config = dict(
    encoder_arch='pvt',
    model='image captioner',
    dataset='rendered scenes of toy objects such as cars, trees, mugs and chairs',
    train_examples=195000,
    image_size=48,
    crop_scale_min=0.8,
    horizontal_flip=False,
    translate=0.06,
    rotation_deg=5,
    tokenizer='word',
    vocab_size=62,
    encoder_norm='layernorm',
    encoder_norm_position='pre',
    encoder_activation='gelu',
    encoder_mlp_ratio=2,
    encoder_head_dim=32,
    encoder_fused_qkv=False,
    encoder_qk_norm=True,
    encoder_parallel_block=False,
    encoder_dropout=0.05,
    encoder_inner_norm=False,
    encoder_patch_size=[2, 2],
    encoder_depths=[2, 2, 2, 2],
    encoder_widths=[80, 160, 320, 640],
    fusion='cross_attention',
    decoder_width=192,
    decoder_layers=8,
    decoder_norm='rmsnorm',
    decoder_norm_position='post',
    decoder_activation='gelu',
    decoder_mlp_ratio=6,
    decoder_head_dim=32,
    decoder_fused_qkv=False,
    decoder_bias='all',
    decoder_qk_norm=True,
    decoder_parallel_block=False,
    decoder_inner_norm=False,
    decoder_positions='learned',
    decoder_cross_attention_every=2,
    decoder_tie_embeddings=False,
    init='xavier_uniform',
    residual_init='none',
    optimizer='soap',
    beta2=0.95,
    lr=0.0012,
    beta1=0.95,
    shampoo_beta=0.95,
    eps=1e-08,
    precondition_frequency=20,
    max_precond_dim=1024,
    one_sided=False,
    adamw_lr_other_params=0.0019,
    steps=3400,
    batch_size=64,
    epochs=1.1,
    lr_schedule='wsd',
    decay_fraction=0.3,
    final_lr_fraction=0.01,
    warmup_steps=680,
    weight_decay=0.3,
    adamw_weight_decay_other_params=0.05,
)
Rows from block 2 of the image encoder of a small image captioner, named by matrix and row number. Rows with one number belong to one neuron. Each number is 200 + 40 x the weight over its row's rms, rounded and kept within 0 to 999. All counts start at 0.
After each neuron's rows are labels from the 100 images, of 14976, where the neuron reaches its highest value: "top examples" is what is common among them; "place" is the part of the image that holds the peak. Only what is clearly more common there than usual is listed. The data: rendered scenes of toy objects such as cars, trees, mugs and chairs. In brackets: how many of the 100, against the usual share in percent.
# fc1: MLP up (encoder.blocks.2.mlp.fc1.weight, 320x160), inputs 0-159
# fc2: MLP down (encoder.blocks.2.mlp.fc2.weight, 160x320, transposed), outputs 0-159

fc1.234,222,199,238,141,213,197,192,194,246,235,207,230,228,167,159,161,258,158,205,255,164,178,133,147,192,210,217,172,196,162,176,186,193,160,133,272,209,291,193,171,265,231,168,226,245,199,232,205,160,197,189,235,192,257,158,143,185,249,194,155,135,236,265,162,234,237,167,223,112,224,152,227,258,146,157,264,186,192,229,227,200,248,168,204,217,182,228,233,238,168,174,158,148,229,212,129,205,234,144,208,153,197,200,209,209,178,147,209,202,170,256,173,229,170,124,170,212,269,236,178,125,111,198,117,246,171,235,314,152,158,262,141,244,225,148,169,221,200,187,124,217,234,173,166,237,183,224,185,182,176,140,271,184,174,181,266,228,186,196,200
fc2.234,176,187,189,263,194,187,160,124,233,181,217,177,208,239,199,112,256,188,209,185,234,264,197,145,137,188,180,240,242,246,226,199,167,243,238,191,135,205,194,216,147,205,161,221,206,164,216,231,241,178,152,243,102,263,236,198,144,262,151,261,168,196,230,230,254,262,218,167,206,218,206,190,277,210,177,183,212,248,164,175,154,204,195,265,208,250,190,251,225,161,216,157,232,235,195,216,187,223,190,172,112,284,238,176,144,184,150,153,188,215,95,193,158,192,120,193,205,231,236,178,127,183,250,172,189,228,228,215,176,150,205,236,252,274,190,204,188,188,225,171,207,220,325,233,315,206,187,152,247,243,228,183,184,244,190,181,193,240,170,182
top examples: red object (65 vs 15.9); its colour: red (39 vs 8.4); barrel (25 vs 6.3)
place: top centre (28 vs 11.1)

fc1.82,162,237,193,165,184,262,174,237,243,248,173,130,235,134,231,187,174,250,165,154,236,140,221,228,235,193,196,179,210,174,196,110,220,270,191,190,135,131,238,217,180,225,188,142,222,202,208,171,181,217,230,205,151,199,137,246,225,126,176,138,227,212,179,147,273,179,184,209,193,212,277,126,233,179,182,224,160,205,218,218,201,231,216,179,270,268,284,259,173,251,172,251,161,233,220,213,232,226,147,208,199,224,253,212,249,249,188,299,184,210,260,203,178,216,186,275,239,216,211,239,261,160,153,236,170,173,182,230,183,154,176,120,193,174,182,203,214,162,231,289,151,201,220,244,218,199,182,189,150,162,116,202,242,133,180,167,273,273,188,224
fc2.82,165,228,126,205,171,268,160,204,257,271,218,129,197,205,168,191,201,235,215,189,232,152,191,234,138,185,129,236,213,220,252,202,173,241,248,160,198,138,267,255,239,173,181,143,264,141,202,164,237,254,222,179,186,221,205,239,237,187,217,159,167,238,152,173,303,113,215,236,187,171,267,143,194,135,191,106,191,255,175,208,136,185,232,206,206,248,231,227,158,277,167,232,163,189,123,216,170,280,202,163,134,174,173,192,247,201,288,233,153,173,210,212,190,190,170,237,223,150,235,206,209,210,175,230,263,107,156,197,200,153,234,194,246,208,201,187,185,147,211,150,137,189,180,276,171,157,178,230,202,210,179,169,204,183,231,203,207,256,153,204
top examples: ladder (35 vs 6.8)
place: middle left (36 vs 11.1)

fc1.63,253,200,180,161,225,182,252,203,241,206,199,222,147,166,186,175,199,196,142,120,192,233,281,174,190,162,290,182,190,166,171,281,212,136,224,279,253,225,197,219,166,163,310,233,139,205,234,265,240,212,228,148,197,178,211,249,183,231,196,225,232,224,132,226,215,166,143,156,199,181,208,227,139,239,182,130,183,171,152,200,150,199,208,213,282,190,178,226,163,179,168,292,169,194,166,122,230,252,263,257,244,177,209,156,135,147,216,185,180,158,244,223,248,221,201,130,171,205,224,237,207,191,168,187,159,208,189,229,186,182,130,234,217,181,253,205,249,251,262,241,241,245,187,199,236,258,269,198,256,228,233,138,216,158,168,157,234,186,170,143
fc2.63,174,206,203,151,185,235,207,232,157,210,221,282,148,136,214,165,230,188,180,271,175,219,131,163,202,212,211,216,231,220,128,209,179,228,222,122,211,207,198,201,182,257,171,158,209,196,179,217,297,254,226,237,246,143,137,217,216,215,180,187,233,175,258,184,255,190,252,252,252,234,200,175,154,175,324,221,213,199,206,232,216,167,181,175,160,187,227,189,257,149,203,298,159,270,195,249,153,128,209,213,237,260,216,213,265,219,253,207,160,208,159,326,175,185,257,238,252,170,184,240,166,216,203,204,197,165,242,197,168,165,229,224,234,176,183,223,237,152,133,174,232,213,184,208,166,240,184,228,156,185,220,283,230,230,194,112,170,161,280,238
top examples: green object (63 vs 15.6); its colour: green (45 vs 8.3)
place: centre (37 vs 11.1); middle left (30 vs 11.1)

fc1.92,267,207,163,194,178,231,156,204,245,178,226,94,234,237,274,217,205,242,238,169,179,125,210,141,162,111,225,198,149,180,250,168,178,201,194,252,174,356,193,181,234,205,175,182,225,152,189,165,167,178,203,129,181,191,192,162,183,140,163,174,186,246,214,230,273,300,194,182,208,161,271,237,267,111,145,225,229,252,196,246,188,193,253,215,171,295,194,195,194,224,170,230,270,206,139,171,278,168,201,229,188,134,184,208,178,247,248,222,197,181,224,160,208,181,233,201,217,141,265,180,201,116,183,205,179,207,183,234,210,170,208,140,195,172,196,205,209,210,207,212,158,215,200,193,185,151,185,170,179,238,214,284,186,231,245,192,256,242,177,224
fc2.92,211,246,225,219,200,189,190,227,147,281,256,195,211,238,228,222,244,129,215,196,148,158,242,230,235,213,140,179,197,157,228,231,177,181,241,250,196,234,235,165,210,220,269,212,128,204,184,162,202,108,246,217,174,192,257,118,194,232,113,205,183,201,252,208,178,216,212,207,138,223,236,215,250,219,160,214,204,188,193,266,199,161,187,305,234,175,186,184,213,215,182,152,198,106,193,136,192,224,273,217,224,226,184,154,141,239,224,235,230,119,211,149,207,162,194,197,237,209,151,165,237,160,226,218,189,194,215,216,188,140,208,279,216,170,222,260,121,129,203,193,133,200,220,265,158,230,126,254,258,291,209,268,176,223,207,175,208,221,242,280
top examples: ladder (49 vs 6.8); table (29 vs 6.8); largest object: ladder (25 vs 2.3)
place: middle right (28 vs 11.1); centre (28 vs 11.1)

fc1.278,150,210,258,196,130,148,216,158,210,183,193,223,214,174,287,255,197,136,177,171,239,239,129,220,221,233,216,228,158,164,273,129,252,190,239,156,203,177,237,215,299,157,142,170,91,240,200,234,255,219,175,173,247,179,166,217,204,206,196,176,211,239,204,216,205,153,207,161,221,158,215,219,98,224,152,162,234,182,260,174,229,193,226,163,228,168,217,231,192,248,89,174,213,128,121,167,177,101,252,220,128,189,230,245,199,181,134,189,152,196,213,146,138,227,217,210,199,207,166,176,167,218,187,206,194,168,219,208,158,148,220,238,165,195,174,198,184,202,280,221,104,270,212,200,217,236,252,167,234,205,207,253,198,198,244,154,228,189,228,211
fc2.278,261,147,248,220,187,181,256,119,218,187,230,233,165,327,170,194,159,165,225,210,271,188,179,193,130,197,160,231,186,220,178,244,207,193,204,161,288,181,198,202,243,162,250,274,211,159,233,191,161,216,229,199,173,215,220,234,175,149,227,234,288,194,218,272,200,209,285,194,169,157,221,186,186,135,132,178,251,228,263,199,185,153,238,220,197,124,197,210,126,201,156,235,219,197,168,203,150,293,193,200,153,178,196,251,218,196,242,203,129,177,196,200,216,235,247,214,226,234,209,216,189,270,262,149,168,218,160,169,195,166,180,286,165,152,258,249,117,170,262,155,151,203,213,215,250,253,212,135,134,195,176,228,196,183,199,233,210,177,141,188
top examples: red object (44 vs 15.9); purple object (39 vs 16.2)
place: top left (29 vs 11.1)

fc1.155,231,155,206,197,139,244,169,175,187,179,190,224,164,199,219,228,180,142,237,168,195,202,210,180,205,225,268,173,160,219,210,199,171,188,242,244,160,146,140,214,193,240,188,166,154,271,164,150,179,215,238,292,260,214,273,198,197,197,174,185,155,216,211,169,134,174,213,136,129,170,195,197,200,231,210,253,221,173,162,251,253,240,112,258,154,191,275,179,227,119,211,202,150,145,210,149,261,259,264,248,237,197,174,123,238,222,188,187,227,186,184,200,200,205,251,209,226,143,231,188,245,263,222,269,245,210,247,199,197,149,143,273,238,233,209,285,111,283,191,190,182,174,245,243,152,239,141,213,157,148,181,190,236,234,191,263,238,164,224,231
fc2.155,158,218,240,186,225,288,245,217,221,155,204,192,205,230,141,259,227,293,190,242,185,179,180,206,199,147,205,175,236,238,188,175,155,213,204,185,249,200,201,213,225,141,233,145,243,158,194,217,211,296,215,232,169,234,146,233,182,287,249,206,272,219,259,195,235,140,241,171,190,266,197,153,218,231,147,232,223,197,170,139,259,123,207,157,137,243,142,148,238,213,237,181,125,140,114,186,212,212,243,205,164,154,184,233,243,162,256,243,204,221,163,209,234,188,180,212,186,181,192,191,190,117,256,231,105,143,200,167,253,200,211,201,145,188,145,172,179,213,234,191,199,241,246,180,193,166,228,201,233,184,102,153,148,179,194,219,238,129,139,246
top examples: ladder (29 vs 6.8)
place: centre (39 vs 11.1); middle right (29 vs 11.1)

fc1.133,101,105,267,164,214,222,194,203,92,125,129,190,167,163,202,262,268,236,232,203,178,168,204,172,218,204,143,175,215,242,118,150,193,139,153,236,210,190,218,179,160,186,158,147,276,178,250,159,197,169,252,251,181,216,127,172,207,199,243,260,134,156,206,163,147,173,193,214,198,153,237,194,218,171,198,250,229,139,227,208,126,243,176,227,248,222,150,207,160,251,230,221,216,198,260,203,136,118,156,215,170,183,218,196,229,209,239,168,223,175,194,216,191,202,193,222,161,267,114,235,139,173,180,221,147,242,164,186,171,200,169,202,183,179,123,205,149,209,171,206,243,196,197,157,269,170,283,245,186,226,158,223,246,242,191,178,225,200,208,237
fc2.133,144,162,240,161,201,219,184,218,140,138,165,182,226,159,249,216,282,216,238,212,289,154,202,138,243,216,165,148,246,268,146,211,212,109,136,254,226,206,270,130,226,234,194,228,217,135,186,209,214,231,199,212,199,179,199,215,252,165,188,242,151,234,160,215,206,254,225,253,262,158,155,225,260,199,193,217,222,170,169,272,226,219,146,250,171,172,211,183,199,229,267,275,175,186,228,189,171,136,227,179,243,147,179,216,169,176,276,237,197,217,180,233,266,197,193,210,220,247,146,172,199,200,242,180,137,273,170,196,150,216,191,122,287,187,123,177,210,148,150,178,210,262,201,176,220,279,215,245,180,182,170,203,251,229,171,223,212,221,198,282
top examples: green object (36 vs 15.6)
place: middle left (40 vs 11.1)

fc1.282,180,178,178,226,207,215,202,211,175,167,185,227,158,211,214,187,177,218,202,140,172,221,243,151,181,253,190,179,256,178,253,236,262,276,208,267,260,237,240,160,199,188,175,240,225,236,230,182,179,239,222,179,272,214,129,192,199,186,119,211,233,112,175,177,204,220,189,186,196,173,222,252,233,194,225,249,192,179,203,142,205,211,260,177,197,212,253,214,134,175,147,193,138,205,167,136,216,221,260,201,190,184,220,237,308,261,179,311,229,238,221,229,181,223,222,298,239,156,286,224,207,170,266,150,150,167,313,227,184,210,140,148,172,180,236,202,224,204,247,286,230,212,196,177,152,231,172,138,188,160,140,163,177,271,240,224,200,198,170,252
fc2.282,208,170,150,222,194,165,184,194,161,287,160,151,181,248,166,147,147,152,132,190,177,156,221,222,253,186,163,132,189,203,138,274,238,246,118,216,155,174,264,182,238,246,166,195,195,179,231,166,200,219,225,160,215,179,176,234,206,232,180,231,168,261,147,171,247,201,179,240,193,276,224,200,236,151,205,191,164,223,227,242,273,162,231,167,293,240,216,178,234,254,194,239,176,228,182,187,169,230,253,118,184,188,293,165,136,234,154,202,93,167,192,217,199,168,250,178,233,180,243,188,198,207,224,179,266,183,189,239,253,130,201,168,263,194,174,189,161,142,203,264,177,227,268,280,193,238,140,193,185,221,171,132,198,161,174,241,208,165,195,266
top examples: ladder (29 vs 6.8)
place: centre (29 vs 11.1); middle left (29 vs 11.1)

fc1.35,253,155,231,149,179,164,192,249,249,225,205,220,219,172,184,193,228,167,173,153,166,142,179,194,274,217,235,193,188,184,277,173,189,168,136,174,170,132,244,153,235,202,163,217,201,167,186,190,138,214,245,212,201,199,216,156,209,265,208,159,287,252,214,211,234,222,252,258,146,243,176,243,176,165,123,217,169,174,185,167,211,192,183,196,141,183,140,254,237,240,123,147,139,233,268,174,217,213,215,186,129,148,184,147,118,169,242,285,180,150,152,278,180,216,253,245,160,125,211,138,216,147,173,167,164,247,256,234,214,290,200,213,224,255,188,216,224,203,241,138,203,139,208,208,216,251,255,229,203,192,186,196,166,198,216,172,212,213,238,293
fc2.35,176,191,231,229,218,141,229,178,276,141,195,266,210,149,144,223,252,180,164,172,227,243,176,173,168,218,219,182,220,224,158,229,168,161,205,234,115,186,200,196,131,150,225,184,230,169,175,209,268,124,295,209,216,208,246,167,209,177,286,178,189,158,146,216,234,179,209,195,255,182,225,243,173,197,210,192,302,224,175,196,246,217,166,149,288,137,221,177,135,204,217,204,157,236,98,256,145,209,110,206,223,233,240,216,221,155,203,221,211,231,143,135,223,209,198,283,191,172,199,168,200,247,207,234,216,158,162,125,167,187,176,173,232,164,180,215,241,224,198,264,249,226,222,194,188,158,186,210,224,223,99,225,255,139,123,240,193,253,181,183
top examples: yellow object (51 vs 15.8); house (37 vs 6.3); largest object: house (36 vs 4.8); its colour: yellow (28 vs 8.4)
place: middle right (35 vs 11.1); middle left (30 vs 11.1)

fc1.260,203,116,252,192,185,211,233,209,164,135,161,321,247,151,129,196,158,134,186,256,228,162,197,199,266,202,188,196,198,178,69,197,233,179,222,176,183,187,191,196,155,181,159,280,214,243,202,242,181,126,242,248,247,236,273,202,230,218,229,220,163,179,249,196,191,173,230,179,219,217,154,183,175,243,246,246,229,149,150,187,168,188,211,258,268,209,238,223,137,198,295,151,196,165,259,175,258,147,159,253,265,161,217,226,167,171,224,198,172,196,224,238,210,175,147,177,235,215,152,233,216,216,245,252,240,204,262,171,234,204,223,228,159,255,226,113,174,203,228,248,232,244,237,247,196,182,255,244,220,208,213,222,206,182,172,191,249,160,267,242
fc2.260,289,180,321,216,171,195,180,182,150,176,130,197,217,164,170,211,138,133,193,201,261,196,215,277,177,233,200,222,266,202,176,157,207,203,194,185,203,200,188,231,240,151,278,182,176,261,182,140,227,180,257,203,168,226,161,211,278,163,202,232,207,138,175,189,204,183,212,154,193,167,216,187,214,254,240,209,216,183,219,175,199,162,169,221,271,166,178,143,162,162,150,131,166,170,225,221,180,162,205,235,200,187,165,120,69,221,176,232,194,246,192,189,264,115,211,141,279,246,143,219,166,200,287,174,208,215,188,220,142,73,221,144,204,223,173,187,231,187,170,212,150,239,239,179,227,220,188,236,140,194,234,218,217,197,207,261,208,185,189,237
top examples: count: three (60 vs 32.9); red object (40 vs 15.9); ladder (39 vs 6.8)
place: centre (40 vs 11.1)

fc1.25,164,190,206,216,207,173,195,244,179,185,170,245,175,246,158,69,242,204,170,182,161,201,190,177,206,123,197,234,259,203,151,129,171,165,184,263,199,198,183,208,204,238,194,240,148,247,202,171,213,132,219,173,206,221,151,165,167,187,132,170,219,213,90,171,175,213,149,174,201,157,224,97,243,150,156,184,171,168,158,203,196,220,204,199,184,153,246,188,242,149,235,207,165,221,292,213,191,273,230,219,193,165,213,228,287,142,172,169,208,153,202,209,124,210,228,161,185,214,230,236,239,257,272,234,200,167,228,158,214,274,179,251,218,231,143,241,188,265,229,258,253,298,214,229,162,258,211,130,251,169,240,215,240,188,195,176,169,146,168,179
fc2.25,229,247,207,192,193,175,162,144,232,223,179,168,232,183,236,278,250,208,200,258,188,152,299,215,68,185,276,184,144,213,258,213,251,230,243,182,142,267,166,199,180,120,234,144,234,155,219,194,254,199,179,199,184,199,208,248,185,135,172,208,197,224,283,235,247,232,160,200,236,237,165,200,193,245,213,203,240,283,146,221,151,205,182,219,177,244,235,214,216,233,203,227,164,198,155,204,198,221,251,255,220,251,215,250,122,288,221,169,207,217,254,191,235,195,146,186,208,244,151,179,116,183,216,176,209,173,185,230,166,230,207,148,211,231,221,286,166,195,168,189,168,135,178,218,152,253,151,219,195,231,153,232,168,229,239,127,249,254,189,265
top examples: ladder (48 vs 6.8)
place: top centre (30 vs 11.1)

fc1.109,162,264,192,279,127,230,216,182,196,255,201,139,228,227,216,239,181,144,173,179,211,235,204,229,222,245,154,207,244,206,185,223,137,129,173,195,220,241,168,230,225,152,226,250,200,198,191,240,223,249,153,224,128,254,233,196,151,224,182,248,110,289,158,210,145,222,209,189,160,212,212,193,180,190,146,208,237,191,138,225,226,110,227,170,170,238,180,223,163,119,219,213,191,203,266,173,198,112,180,138,196,169,253,196,216,137,235,186,251,243,247,209,206,228,269,201,201,235,216,212,156,177,204,169,186,236,178,172,207,264,202,221,166,60,229,180,180,110,233,139,179,210,239,147,193,217,237,161,223,287,180,166,213,185,208,144,211,202,224,116
fc2.109,148,190,211,177,253,257,271,236,189,222,193,179,235,199,187,232,247,184,213,153,99,145,218,217,171,183,251,186,162,125,140,200,228,255,212,221,235,188,226,181,174,191,202,190,273,276,154,157,228,165,183,164,250,198,187,128,191,198,228,132,231,161,316,234,224,265,203,170,208,158,194,214,251,183,189,210,127,203,268,172,228,197,239,199,200,160,223,161,228,243,175,252,257,164,235,196,195,282,200,233,239,170,175,201,236,226,192,269,223,183,251,206,206,226,159,201,187,182,211,228,150,203,118,251,183,246,162,228,261,153,130,153,223,188,236,227,277,265,216,197,262,175,177,238,148,202,144,186,169,177,178,293,161,219,156,245,184,266,136,248
top examples: red object (61 vs 15.9); its colour: red (48 vs 8.4); house (28 vs 6.3); arch (25 vs 6.6)
place: middle right (32 vs 11.1)

fc1.45,192,251,213,202,200,258,185,220,172,205,219,211,131,256,221,148,224,190,239,175,212,175,144,222,177,244,164,252,196,209,202,207,212,191,178,157,268,174,169,194,213,178,233,203,217,276,175,175,201,148,149,151,156,190,200,263,147,166,203,213,71,181,213,199,180,153,134,79,212,182,207,133,228,195,220,150,206,270,175,258,173,167,222,207,255,168,268,153,203,212,162,246,242,208,191,177,289,155,243,165,149,207,120,206,239,124,124,103,186,224,231,137,150,192,221,249,264,217,183,182,146,204,261,207,148,94,213,273,201,214,161,174,141,196,185,235,191,171,176,213,244,181,234,199,243,219,200,190,185,184,212,192,162,277,231,224,197,191,194,203
fc2.45,197,196,200,202,227,137,274,177,151,183,173,218,207,248,210,170,203,185,203,144,253,269,151,238,168,232,203,167,171,193,228,226,221,195,203,194,257,198,193,181,247,238,238,249,238,152,155,198,222,195,239,129,157,251,187,214,159,83,159,197,246,291,212,205,200,193,173,230,266,187,164,123,164,244,234,203,170,157,208,146,210,215,216,179,196,209,175,187,261,162,251,206,286,179,232,170,126,205,127,282,181,117,303,227,219,150,278,252,152,235,198,223,160,189,180,234,159,165,225,177,150,181,183,265,188,138,147,221,210,278,226,241,132,205,160,251,249,260,181,172,233,258,196,187,239,137,248,187,199,169,230,206,187,224,149,209,170,185,188,226
top examples: yellow object (88 vs 15.8); its colour: yellow (70 vs 8.4)
place: centre (39 vs 11.1); middle left (34 vs 11.1)

fc1.270,241,196,181,188,192,183,240,176,198,129,155,261,113,213,155,219,196,267,201,234,117,188,142,211,252,165,156,197,248,189,249,250,246,145,188,171,195,248,213,223,154,223,223,247,228,208,104,253,201,232,188,290,254,203,201,247,203,133,192,177,194,221,171,255,247,146,238,226,148,226,210,215,236,131,186,226,241,270,209,242,205,209,208,205,195,197,163,224,246,162,183,211,209,204,198,235,213,205,183,199,243,243,191,177,261,220,188,288,228,194,185,247,177,159,141,187,245,191,268,139,201,167,185,213,239,180,289,195,180,271,126,160,259,159,105,185,206,207,280,199,212,258,155,277,249,232,237,231,231,142,214,203,180,152,270,247,228,239,201,231
fc2.270,214,223,261,206,196,225,194,212,162,203,293,222,250,258,195,175,245,187,136,187,233,205,186,178,165,265,231,139,218,218,291,214,251,258,181,236,238,209,230,208,225,187,152,260,186,136,191,117,240,145,176,143,256,180,118,239,189,190,213,182,128,168,170,144,177,226,217,257,192,129,260,212,162,203,200,218,162,137,196,189,169,147,256,211,153,251,263,162,231,240,234,127,323,248,237,202,177,184,203,220,166,220,250,202,166,202,210,150,273,243,196,208,165,224,177,162,259,227,199,195,142,132,194,273,232,178,194,286,173,268,179,210,202,234,180,196,165,195,191,197,187,254,184,214,169,281,171,272,219,192,154,204,165,170,186,216,238,217,230,195
top examples: green object (54 vs 15.6); its colour: green (33 vs 8.3)
place: centre (41 vs 11.1); middle right (35 vs 11.1)

fc1.151,252,98,207,218,183,171,184,189,231,196,178,237,180,201,180,121,168,198,177,182,169,212,226,194,218,182,237,149,180,210,180,253,186,259,196,162,212,199,178,194,260,241,182,237,213,156,196,269,231,197,208,190,203,197,208,203,205,285,185,216,271,115,129,218,158,91,191,287,203,194,253,177,186,185,129,196,187,151,228,223,210,180,232,190,183,163,151,186,211,225,149,180,137,213,212,219,162,170,197,226,241,221,251,169,209,254,221,167,217,127,305,245,195,248,218,261,224,181,213,163,161,221,223,167,159,170,277,268,203,148,230,152,292,215,149,258,256,210,283,232,261,286,223,172,192,214,228,137,222,199,173,226,115,180,221,289,210,210,197,214
fc2.151,223,146,188,190,199,209,147,197,238,164,273,138,236,168,226,158,210,212,105,199,225,181,145,201,194,202,255,184,233,164,290,240,196,288,136,204,205,211,223,209,238,153,136,297,189,266,222,185,246,152,143,200,182,196,196,163,195,206,178,268,190,192,233,151,215,241,136,192,120,201,194,152,142,186,140,166,231,236,132,272,186,196,169,246,149,248,263,185,250,206,172,235,291,202,251,160,232,233,246,206,194,271,235,181,161,253,163,198,240,237,162,172,249,185,248,190,223,233,218,206,181,187,207,174,248,216,138,193,151,240,103,197,204,252,201,185,174,153,220,172,232,207,155,202,236,260,316,207,226,225,213,168,205,152,233,180,216,207,175,173
top examples: count: three (60 vs 32.9); light from behind the scene (59 vs 25); orange object (39 vs 15.4); its colour: orange (26 vs 8.1)
place: centre (40 vs 11.1); middle right (36 vs 11.1)

fc1.13,314,162,152,221,158,218,180,162,250,203,210,201,246,167,196,280,230,161,231,150,215,209,165,194,198,156,172,198,169,184,137,243,258,198,212,244,191,280,195,220,264,206,208,173,224,216,259,239,226,226,195,172,197,289,191,221,138,168,245,254,215,219,255,220,248,270,173,138,150,224,179,225,192,195,171,145,260,232,196,217,241,123,255,174,183,192,128,246,294,187,213,174,220,253,154,161,154,149,167,221,191,182,179,185,232,173,158,153,217,178,279,204,228,203,179,159,207,233,264,209,108,225,128,211,191,287,223,261,152,191,170,194,177,198,185,171,197,130,170,199,169,174,236,140,270,219,143,216,177,210,195,230,140,229,211,171,231,162,125,165
fc2.13,195,209,255,153,151,161,219,160,252,273,250,189,219,194,270,215,197,200,242,187,267,183,208,214,168,151,151,181,204,226,243,188,197,204,238,209,206,236,236,154,220,155,219,191,295,235,242,273,245,215,229,197,228,221,154,127,123,118,157,215,216,210,214,176,243,208,177,156,118,193,230,187,232,184,200,173,184,261,212,177,188,216,232,224,75,181,230,209,202,178,149,226,252,176,278,194,190,251,220,200,275,189,189,199,227,239,202,145,136,202,192,161,91,165,153,226,165,246,206,133,140,275,250,129,212,222,168,181,163,240,196,171,235,184,195,217,158,118,197,156,204,248,207,147,145,194,142,213,158,156,224,154,203,157,185,149,233,254,173,161
top examples: red object (87 vs 15.9); its colour: red (41 vs 8.4)
place: centre (48 vs 11.1); middle right (33 vs 11.1)

fc1.124,154,114,170,210,224,284,234,186,239,214,264,138,203,184,179,179,193,210,256,237,110,203,188,215,226,163,209,188,174,202,236,256,282,204,265,194,229,168,175,153,125,179,166,212,279,191,143,167,203,172,226,220,186,214,202,253,183,200,224,165,203,225,253,201,154,94,219,173,207,204,262,110,219,175,217,206,187,212,174,290,219,201,244,203,194,190,137,218,161,172,177,221,279,211,338,213,173,165,236,231,219,175,232,145,208,172,273,227,210,143,145,140,183,267,224,170,175,156,158,280,184,246,199,253,197,218,223,202,217,225,256,214,224,136,181,134,218,230,196,242,254,185,224,170,217,244,168,161,214,179,214,204,271,216,220,260,166,190,162,219
fc2.124,243,177,263,217,204,210,250,228,222,228,194,194,232,154,199,201,118,173,210,172,250,145,150,203,220,166,211,184,166,188,183,160,131,258,226,132,189,202,184,217,187,204,157,141,186,231,221,176,269,153,267,200,247,223,174,261,174,237,205,242,186,130,148,147,240,241,204,186,189,223,176,272,165,213,213,173,248,212,158,244,186,210,286,210,230,199,223,186,120,235,172,167,164,288,123,196,171,192,278,132,279,135,175,191,206,188,201,277,143,208,165,238,159,111,134,194,209,210,163,203,252,219,160,248,188,179,259,204,231,200,268,143,268,191,225,205,233,179,174,234,137,188,121,172,247,202,177,243,156,221,195,196,264,182,179,255,272,236,205,235
top examples: black object (43 vs 14.8); its colour: black (31 vs 7.6); bottle (30 vs 6.5)
place: centre (30 vs 11.1); middle right (27 vs 11.1)

fc1.91,185,264,251,219,143,193,264,225,208,211,145,183,243,146,148,129,182,202,207,246,216,169,204,164,196,232,148,243,242,168,252,191,241,182,146,240,234,242,168,234,214,223,135,206,209,200,218,253,181,235,250,233,168,230,219,135,187,254,132,231,170,159,143,193,163,204,163,185,181,226,166,248,180,182,128,190,261,211,227,169,305,176,225,267,202,190,136,251,188,207,146,172,171,170,234,188,237,143,239,186,244,173,152,135,179,118,122,208,257,195,176,185,185,204,265,151,170,174,229,191,197,283,215,188,169,170,193,193,129,241,205,194,211,256,169,120,218,232,142,172,163,228,181,172,173,288,190,175,310,163,221,144,212,216,204,275,224,169,238,219
fc2.91,149,146,195,238,261,105,219,185,159,255,236,273,266,153,285,81,222,205,247,181,214,292,228,177,221,233,228,202,178,277,136,220,240,252,157,223,200,213,260,158,195,221,152,211,218,142,169,271,216,196,180,237,222,269,151,125,187,223,130,202,155,219,250,239,170,185,218,212,227,185,220,193,160,138,226,203,232,241,217,224,202,182,189,198,207,176,179,158,166,191,168,303,222,235,174,220,183,134,180,191,184,179,262,203,144,183,173,198,261,213,229,218,217,259,238,177,173,202,230,183,224,254,200,195,188,177,165,206,167,237,216,226,233,210,262,225,190,228,210,245,209,301,228,104,237,200,192,174,187,249,248,156,301,243,203,192,210,187,173,184
top examples: green object (52 vs 15.6); its colour: green (28 vs 8.3); dog (25 vs 6.2)
place: centre (40 vs 11.1)